{
  "arch": "gmlp",
  "model": "image classifier",
  "dataset": "single printed letters, digits and signs in grey, bent and noisy",
  "train_examples": 395000,
  "image_size": 24,
  "crop_scale_min": 0.8,
  "horizontal_flip": false,
  "translate": 0.12,
  "rotation_deg": 10,
  "targets": ["character"],
  "num_classes": 73,
  "norm": "layernorm",
  "mlp_ratio": 4,
  "drop_path": 0.1,
  "patch_size": [2, 2],
  "layers": 14,
  "width": 256,
  "mixing": "mixup",
  "label_smoothing": 0.2,
  "loss": "cross_entropy",
  "residual_init": "zero_last",
  "optimizer": "muon",
  "muon_scale": "match_rms_adamw",
  "learning_rate": 0.0015,
  "momentum": 0.98,
  "nesterov": false,
  "orthogonalizer": "newton_schulz_5",
  "adamw_lr_other_params": 0.0029,
  "max_grad_norm": 3.0,
  "ema_decay": 0.999,
  "max_steps": 10300,
  "batch_size": 128,
  "epochs": 3.3,
  "lr_schedule": "linear",
  "final_lr_fraction": 0.01,
  "warmup_steps": 510,
  "weight_decay": 0.2,
  "adamw_weight_decay_other_params": 0.05
}
Rows from block 9, named by matrix and row number. Rows with one number belong to one neuron. Each number is 128 + 32 x the weight over its row's rms, rounded and kept within 0 to 255. All counts start at 0. Numbers have three digits each.
# u: gMLP up (value half) (model.blocks.9.mixer.u.weight, 512x256), inputs 0-255
# v: gMLP up (gate half) (model.blocks.9.mixer.v.weight, 512x256), inputs 0-255
# out: gMLP down (model.blocks.9.mixer.out.weight, 256x512, transposed), outputs 0-255
u.434:099097108175155130106128129061133098125138095147136162103101114144164105081168146090136180075089137067099184146094128164119062108115092163138157116144107087135150151135137082104120141121117137129138075174146113147161141129113089113142130121126158107084117150085117120109169101058070180123174142065155128083176168065125135123147109172130204134135169144142101087149148141120163155140139091143156152213137174149108107198149107132166106096087108069104093158134089131136085118104085200092145140122197164109145125148112095079116142102106114139163071119152144127130162156143107166098182146104178105148135086084045090132146156129171113097083183096132187174099151116159135045127207141179228102152153096157126107189123106149125125113106129166132107118117144144115125111140149119
u.435:153151182168109125112124134120086143141159131202166060076143137149111137141144200147184121140100100113128172098127093154168102175174116130088134138157158185111136165140093088142170150182128147077115106080033129096165177183080073137142158099108172139113141112103070155130146190114137119074143061129158144141126139144071190125120161102100164110121142145141007125188111130132157113152106102140125105102180155131120107062151140091119124130147127119099134172103168107129181151042140130193115152133146111172118102160112131137184090135163134082188159111106148086101128111139094129104113135068128174066124099094136090127099153139160073019138176112144113081116170157123163126144139129158143139121159125078149160136137169143152133100106135134145112144140121117089110133086125096
u.436:138103138141142133131167147099137119108143139082184161142133127161159139180116158046110087189133100154113159149117148174146101113176116107147127084157169070097107166100069102108119109142082147103082122125105099129123115086087064138132136132121152138099158166153066164131188107083123206117162113103128144165134139155090113150133142088083201111097124094110179097124141135151133105096159124186114093150164186179166093106068134067136118171105078124101122097186112119157175140171103081162080145129128129081101152155105143114146141062180127135106188139181163130092141127110105133137134086165182156152127146061149148109138122086139166153154160082121123174133162170134197158174106115039072096058070126119154145098136120169122133150138064136166103096099173165165112123113084135
u.437:127077082135114160212164170125127107121080146062133149151111142148154116132089117095129181100157108188132147077169162152129126201144090136113139096130154125108173068089134104119106127115113159143142136110094049108116171137083091133125180146139141090118155114098109156149109144155084128165077160160076164086166128126128181124133116133075137135124125146150085170175133169139144124098155122097119119164118164104140151116129140140112174096132142132184175087137141125057165071199138119153133102203171114171049163119108135118130141109144099122114171131156082167123163123110065129130140079076178133159154124132189113105142198151117094112161146182040095105098129142142138169114174181071089106165090063097079099091130146114167137097128140099100136115099124092178106064091183127
u.438:131150119116107115168104105139152107077112105177172113171128084162110114082125153167132095116152134152102130096170132151170088186044078192117120112150124136119131126184123177101099105153150173088109058087161124090128139110188124069133143091073138148170130067151105154091088128115119134145176129092130142112167132099102080097101139109151071129083114131121134157156156038158154046076128108161144138112183135138090151102134134175077096114141137143183115200101106119145134207158153104131092139105181146096121111071163161118120176099139205151128122171180126127111135097142083150143141112147110120185135122139112110126086129165083098188139112119106122171121120184138087091082136134130157184144139142114106117145147142104162131041156117069119198123166143135192154141167118187
u.439:172113130115090096099139101147119162221189094083112180154116139141103089121134137097135097131106058096127108147159169148107148146172111078171199138082133124091098179130138133092103122092140138084141120142127118161170092132170060157133159130159112147165143120069116097128135077137180084076112158150140098107156161094133158141158149133103137128123170185182125129038095128196083184108116159130154092183126190100149140112147076128078134098088134113089143180134102182144106153099129063167111132101163147102119138112074149191153095178140130095125129108128106165087152147102121165160060146106172161139104166139110129093166080150115171118106136185081117212176114175147107139136056135147145127180135143133137126176117106116116108109189147080101129117112132124075116088173091108
u.440:157078139151115129073104127131154083077085097162197141108158197157144142047114117105107096102076082149134141116126111140102125174094181155151095152121097150113124090093153132154083124144113124131090180116202130071113126131079098176126143162118153144112119204108197113186098150168150128109082117108149186097105148093161098145071160059116136105110143077114118106125100146167128103181062110191142018125135119128119096111178114128125077179121150161116172108205129144094200193129094136127121139128115185136128179097136122092103152121135092150119129133120145105140150072171096101094083154151116133156096156076101105110151104151116166128152147132141118166087103130079090180114164133130170129148090176159117147101128111157074130144158135146148091134108157061107128188127109176
u.441:117134136159129119140112081144109118086125093175148099107143127163117153076169075177159120083161101113169152156163084170119153137101183100128081111195143129128156153137130117162137118135149108143141099124122156127184112157140102200164111079084166168151151179095135115097179183039116150167132057099106122069131186116110119132051162140107099102110113142099104154138137099113180098165114127076067176129175152191150068145180111156162095143202141170150105174050155182074122102149099129130106083052136108138132171155145173135128153132095121126135127108115152131108165126102081099091096071099108131123149152104117180174129105168114138082177116105152099135071128188127108124168149159127094101098102128122182108137121162084172109141118113155052133107157191136108155157139158124
v.434:115107089143117128161114191169102165130123147137107115116097082137087100206099160176099131142151102160157084092095198133149104038163093073127144095113117092095168135176102145169111102051089157100164112159144091152149115155138147124133105144145072138129071157149103118103135129135161186137137155150158074077135100086153072136098117139152088129102094116196100186170119048108150111086168112114137163103116126100142143153122135176175092137077138103064151129147099123069177143168141184123123106078141164135178165131106090194116105126118148076151129067127159134141148183112148148177133154062137134078152163119127137111077162121117170100146127114102109079124145154151177106147176152094136161145121113165098065085136091165074159163142174133169137172100174093142158164107105155
v.435:189153119148105103158137093135082180102174142142089147130121157133151164152123097126114138104156097127173133119128070081163110112159071189105140117123111160090113217161182112114154168156133146129150104106085132192133088163082128081198181104089156119152150074075135115088109124100151092111101146133167131149155145102165149113113110178101157191164092114110039161074075075153161103201118102097154095131146127109123090145100123107077116147162117115117148124078160104133132142100122116137150201041104105132138159093119092172138099111087084136204150083122142131085128132084092092117146118133122127200086165151148088085166124138101110135169103184110155139123122117100151083128187104175149117131128159140147132095135183132123128146151172154198075126125051156111136168084146130
v.436:063125135141055137094134113165091114137122130101134137109078139125151122132138137149137170167126149094111164117133168115129104146105174123154153092146118149130163113158072103126108164025151175108083153125102137137179126184120134115100153108132147126108145113089119086124116100168150135101148116156099127144247062168124174184139092114109136078205101102118092095099081208159128142106135080203149150114125111096054090047132102078175099127084119105157137105087145140095095131133115165149138146147163149123103090163155163126112104124141159055150084106150076089170083185123072149171179122094128097096132151184158123162164108164127150121167179126098134145145101146165145119128192104123070128093122150088122179196144156167133138141138157131146070105091109146127133155116111068
v.437:142121141134157141110135119132121177121086129188103127134125186116131133153122117142109155173044166160159102122096192133066093153130135120102146198137077118084027148136101098158075127122158132116120143158131078136139152174134167137102130115159118155116112135098111212126050072128064164075123098137102163115128125140067136100187167127092080145121151113113136134085156100138105161110151162177128108132164138119161094109088077080113085151122149165161087073118089120122099124162150146164133153143105125103132065149158130015135161125180088150129157120187167091100115113149088109104151161062139137172141144112147118151079189121201119125115123156084122180119165123129150111111124195102137081114152122109098167083113138164162140123137129064142140084135084186100193145126129178
v.438:132127164155079171172125107124000138131072160074160138103101096180093109172114167153130170153088136200107117157144080061103099075121179157128150181111100123137100124114127172072152133087126112117141145150133148087133123155122114132166143084130158124149153140121097157155114115090072128116133143152171093133071123135130151077123166115101106206088136100134084129135168122140113125158154111119099087076139121123191127097138098111120028150166172107098149127118148135168136096121118210122134126143161167062118133144159140109122129139106177093132120078130149154125155073083150119116119102103125126158111115125119161115183135139099072135105083147165182093115060158143122119124072106112169184093100078105155155126090066186137081115193211154138107150120118098175140135170158114
v.439:130133167122148189131125126159139119112103075136115135172144164117145125081171149144058081080125187138132084147138079084109119093177157176121219145125062155118115087121176065175098151163138099121188079146120147155103159161069102163087124160127097129062143116100171138147140121109110150152137153149124179075108087094126151114146114097099093063103118158105166101068182106155138127141137152122205142150095151149168094113132155112093218080106158136123133110086094097090140085160134140118118142129183111078128095165060104099197159102173147164142159135171104099083134115159096141183133132119167070139125130140187098147103132118112178151134128127125131148160152163118109139135155130092083110126132124142141135101153143113176097027102147075090150082142152157111109049117098154
v.440:091104153064116160111149131111122170148118126119130087121129077082145092172114132070124130116150118158180157114125142080172134099126147080094162135097112176118159148166075187110110151098104154139138183119108072112139107139105163155183097112122106144078121108120205114140111165096113083137219129128173136140117153094154123119122152170132136108082152160143116095145165160145096153053175121109124152134157068107157140099147086103078049154091159155100121135123157034096142093191194162137146177105056168157103111113099158193148104130131104151052099156164089155144125098109133107117072139135134120113143139133162146126180135135170177105158177116139144083100125202084118154116154144152107140144112106151106111106102086103125167208177125072131211090137166128126123115068142107
v.441:119169109164144180134136108036172095137078158134112113143121124119145185136092158159132117149077164103114133170114158174134098188140110128117114147116137181105137138156106107109092103073178077120158099129140117106106116115136151126202123086115116152131097095162113181115091116080115103164072124111094147109130067117132144107167137171099185107165117153150107177089113154112079106151180122065134135123122168138120130124110115183126130114136161183179129129167107105094069141045108133108073140053085142183109091117106156086137185110145118139127128168116202152113165118107146182129137121142169159175113117132107102149136122132161180110178125152095086182140117177189096146086128125106090140102105214175152160153108113113187086044127155093118156183135152093122060135186127075
out.434:143186111153086140200203103166140122085098110147160112159153107137129037187117156149135125176092125114090148130117105114205130151141131158164091161108091162132138111155146143108051198119179114134138118156173114131132138151123143156077151085156160124160103043139165093083109163081109114157141139142168113115111143040073134079162112086143112168212142129120145130111123122166109125139094125138141073154108142123153148158069149155122131085129134135113159147072128132109179108050137168154175121137106136133108157155116089142161134143147137147186108077104140096168169104164097111140111082142089099151170138131139146234111135105119127124097095074110079174088155116127146139186131154099119178088102082108130139112138139104163117129121119096144047075120151111070134047108150110
out.435:158104137162141164129187130108146122146193139104119174181057117175131101113117123183073096131193071145171075081122101113181114177119131221136113165142127108078104103143151118156121124121078130111097121168149153082165097197144104108115141182139134130167145184165104173095160166161094103186104161113137123093154122138121134142085099098156143168111141136042116104157150146141149114048094094121180139123150069140113071155204143073099118162189127157145113118170102079126098067164176127130099096140117104101151085203133117147124109092081143101108099164121141108111096140165115126154139114117131096160044155178080138063176149122160140104119135160162123140113112173098084085104124157085133099087111082079106106128077126137132161149115117107175154124128164130123128136142118174
out.436:104103062191138125138110120165117132136173197129117101122148112119172135162150156115143152161111162146129146124133094112131109133144117085145135137145123143172112111147119144164076162172136138065108098100076165112059135182131101146097128192125169135098061094112155151177156136169155098141137131112105138171095116162105128133093106154165183153135137079186119164147141140107119129138133139095108122115153094116142157135110126061159154117175100096154175128147145108111170204081121158111133164116145208142039112161193149107129104105140164038131144100093124114131146156107140105077168127151169103140182087184144129125074116126068153139123198116112077147140045102081113041115101112144125159122125154162078131158092075169107164086178175104090082092107132136086098116048091121
out.437:172102133147073087092167127151190152115161156177118152147135060132126118149155140120165098146092113073116164072091166103137100126129191145198117140130084089055060162140168125097143149142153121118117144125204121102159092113093184073163093160090108124169160133175146116142157154080140103126142155186128117131073117118139107109153124115091162131164149137156132099112104126125125085106181072152133128170144094073157163134125134101169096122026153165159098135180158139151175143139117174065087136156137135156169136160094117181097096126174164188111105113079112113123089137141171111180157112176123165139106155119135161153139164074074110101149130112055133101107112124178145139144093110134109092056111131139129118101122128121075082166120105100139112096118073136150115029176172156
out.438:142135091119153161158139110083096092124161165114111118156109091106088140146109108126099101127099149101081119132078071082093137199102150064158131182140150140120122109177076128169202146186162178120131161156134170169138198124139186191157148124170085180129177128093122160177167137123124122101073110154130114113096149101120178108158102198131159098128138143115136062122097153099166105160101196158135093117112092119117132181104113179121213112145193134070129121178138188160126090110139240086102120120169091128115123095077095103089137117084092145141150104068129147132088128119129091181080102151102117129107162107077171123096164171102106083108101142114149121145082137125062174077124110108130115142121122140168137126098138136121125185141159155141080129074108094137097097132155131
out.439:123151181135113134125148114168098110207130115178066183122121169083162148130094144135118169100194106145097140116152130140134122119151097131153159172162090076125083053091135137156177141105189140187159103097139146124120186101145095105154147074164129124044085140141120140055154130114182113125113130154134154121175164152114115122182082127119047192158142126081038144080091119180128083132142073117130121133195046125155158174141093131108114083112166124148113171106116112177084135104117093164113129142158134096131086086124158074124109172151175160131098191146153135139096161125087078099167117066139127102162106169141109198143136129148130121118115105078107102113152129168107146161135108123109122111063112124128158086097148105124085193081106116123111102111163165128089157160148161
out.440:128121122160148089153202078096106157043146131172117070155114111088152180107140149153094164130130116096073129125066142184159072133168098096187119127127147141139113045121128173126128132172164152191138108156115108136179192180103108101155155110194161085131120131167124144139142155159133139134161089138097160132127158139117125163128115121068129198153173136137104155041133091095142140166121128129170184131100049137163128098175152149128137133080098104150085075150087076111102105103101167070193115146104096092120092119137124119134065112080162092139111118132191081079107149159138157099107166155165154117187049100136127148131143102123182145111079125113114129109108106111069117164166116120135132133112155153130123113103164106086127157063136099092132104152126151122166112161214120
out.441:088125073127107106139085142087085162178110133213119128142089164108156076134112162136088134126154120157150113098101097097136166166104077134159206197134159081106177094094120152091109127079133074055144165172112156187141190146090166124125091180147133097123149134127133172192099151162129128157132138131089082163123178135104119116110145119159145083113082102099074144155142104196140158137134141111102140136181176161108123126166183111105163138155168132092108114080113142152181129096076168183072084082186109172100148139167105146127115144161095118151111151094151192156116127090160142089135130113143083099130097137120051090088125129121139099138163074107079103141106179074151090149147139079103100096114098133063077105171154131108150168187155172139104145073155126123154130126160121